From a checkpoint of a small multi-label image tagger: arch inception, widths [128, 256, 512, 1024].
Rows from block 3 of a small multi-label image tagger, named by matrix and row number. Each number is 50 + 15 x the weight over its row's rms, rounded and kept within 0 to 99. All counts start at 0.
After each channel's rows are labels from the 100 images, of 14848, where the channel reaches its highest value: "top examples" is what is common among them. Only what is clearly more common there than usual is listed. The data: made-up waving flags.
# r30: branch 2 reduce pointwise conv (model.blocks.3.r3.0.weight, 64x256x1x1), inputs 128-255

r30.17:46 56 23 45 46 32 33 58 00 40 37 49 56 48 36 39 69 67 15 62 38 30 62 43 64 42 62 59 60 27 36 19 20 35 43 41 46 49 38 42 47 45 55 44 53 46 43 55 56 51 68 45 67 67 51 74 54 42 62 51 47 58 57 56 34 54 38 55 62 40 38 49 21 47 51 52 41 33 59 61 58 38 33 55 48 43 49 62 42 46 39 47 48 35 59 43 87 48 51 56 63 45 71 33 47 66 72 56 33 56 59 73 67 39 48 42 52 46 70 62 71 63 50 53 63 65 70 54
top examples: ring; pink

r30.19:54 57 82 71 31 69 25 63 70 83 40 60 32 24 34 67 58 34 44 59 35 30 65 58 20 68 58 56 28 58 44 39 48 66 47 42 48 40 64 36 59 55 66 60 69 39 44 55 61 54 70 55 69 50 67 59 49 38 44 46 63 40 57 55 60 41 45 62 49 69 40 60 37 51 63 63 77 22 53 40 46 52 55 43 47 58 69 54 54 69 57 57 56 54 65 38 44 65 41 33 67 56 42 41 40 59 50 62 59 50 54 52 63 60 54 43 53 41 65 74 60 57 49 57 52 59 70 51
top examples: ring; crescent

r30.33:35 63 71 57 86 48 18 51 27 53 37 46 44 62 23 46 65 74 47 17 47 17 58 61 47 51 36 41 76 42 30 46 39 39 31 77 35 39 30 43 42 29 20 36 35 60 35 47 50 59 41 30 56 65 58 38 49 52 52 29 29 35 52 72 47 45 54 47 28 21 46 36 63 49 20 34 03 64 48 41 58 53 74 59 27 26 28 53 58 35 56 71 52 41 30 62 39 29 41 56 54 52 34 36 48 47 50 59 61 66 67 54 37 52 62 36 64 57 53 54 64 55 53 54 46 44 48 45
top examples: flower

r30.30:76 43 38 40 74 76 38 52 52 36 59 40 80 71 42 54 74 20 29 63 33 34 46 29 28 32 69 51 67 51 72 38 49 44 53 47 49 60 43 58 51 51 46 55 53 68 61 60 44 35 37 56 45 61 54 56 80 57 61 53 41 70 67 68 53 21 58 41 75 34 30 52 72 68 40 28 28 47 37 61 21 38 44 46 27 27 34 68 50 73 50 50 44 23 59 29 37 60 40 53 52 52 48 45 54 58 62 41 71 53 50 48 58 35 39 44 64 54 45 63 42 44 63 72 63 50 59 62
top examples: flower

r30.52:23 32 31 47 55 49 97 62 49 50 42 63 29 66 93 42 50 46 39 68 51 75 27 62 53 41 26 52 77 62 28 41 26 31 27 54 45 51 51 64 11 55 62 49 49 36 39 37 54 47 64 44 62 61 48 58 60 39 52 57 58 46 67 43 50 34 52 41 52 50 27 41 65 74 33 43 67 35 69 68 61 57 50 48 49 47 46 49 50 55 65 48 33 54 41 24 54 52 57 41 25 71 37 35 41 49 73 54 31 59 74 52 39 39 38 72 59 36 59 46 52 27 63 33 52 39 80 55
top examples: blue; flower

r30.15:52 00 39 30 65 51 59 59 31 46 47 74 43 70 70 68 27 76 60 82 55 54 49 39 67 44 86 53 37 62 50 61 31 67 58 52 52 52 36 73 48 54 52 43 53 39 39 42 44 35 57 60 69 27 57 59 42 38 63 41 42 62 25 60 54 51 39 49 61 53 46 42 49 54 70 45 40 41 50 43 60 36 23 59 77 68 59 61 43 30 59 62 59 50 30 64 61 31 45 49 73 33 30 54 30 53 82 66 40 31 37 46 39 51 51 38 50 58 53 68 52 62 35 41 43 53 43 66
top examples: blue; ring; crescent

r30.61:46 58 59 49 64 49 31 56 40 54 36 40 53 07 56 61 31 53 40 57 74 23 43 43 61 56 44 51 55 52 57 36 39 39 38 74 42 65 48 56 54 52 48 49 43 40 51 32 57 50 39 41 48 41 55 61 79 63 53 41 33 42 43 44 25 28 44 50 51 41 87 48 63 41 40 56 54 55 59 51 22 38 71 59 56 45 52 29 32 18 44 47 54 49 36 45 36 45 41 86 53 49 30 45 61 49 44 59 49 53 45 60 45 47 51 70 59 43 37 43 40 54 46 57 29 45 26 29
top examples: flower

r30.12:60 31 57 43 72 41 45 54 21 34 53 42 43 42 39 28 52 73 55 57 50 50 38 45 55 53 99 46 79 42 33 14 37 48 61 40 66 47 52 49 50 28 77 37 19 44 34 44 54 51 51 64 57 40 65 53 50 31 61 47 49 47 29 39 44 67 47 35 47 56 46 50 67 37 60 35 56 55 51 55 41 28 42 46 63 55 38 48 60 47 61 39 44 41 41 51 33 55 60 43 60 50 76 65 58 47 53 51 51 55 50 47 49 42 43 78 57 54 68 61 58 54 71 61 55 46 66 61
top examples: flower; crescent

r30.9:28 53 31 30 44 47 68 84 45 41 37 50 43 81 57 59 55 75 53 73 47 49 62 43 29 45 68 21 16 27 75 55 58 46 48 59 48 36 37 50 47 36 65 55 58 44 44 52 52 50 54 46 55 41 50 45 52 54 49 75 38 46 43 66 67 45 72 73 55 52 64 45 75 60 49 59 48 54 50 51 45 52 48 41 74 65 38 56 52 63 81 59 51 34 32 42 45 53 52 56 33 50 46 44 49 41 57 48 45 51 44 42 50 33 30 42 68 56 39 38 52 50 52 46 42 46 54 58
top examples: ring

r30.20:37 47 60 87 14 67 32 47 34 51 74 45 59 31 56 33 56 65 40 41 43 30 53 24 53 38 64 59 62 30 36 27 49 37 30 41 36 52 55 48 51 59 26 49 55 57 58 40 63 45 55 40 40 71 50 51 51 56 58 36 66 33 31 46 22 37 47 40 55 66 73 43 58 69 38 54 42 35 58 47 48 67 60 50 43 41 58 39 41 41 48 49 42 72 61 57 31 39 58 42 45 50 59 37 43 48 67 68 54 43 59 40 77 50 52 31 58 34 70 43 51 65 56 48 41 69 71 48
top examples: ring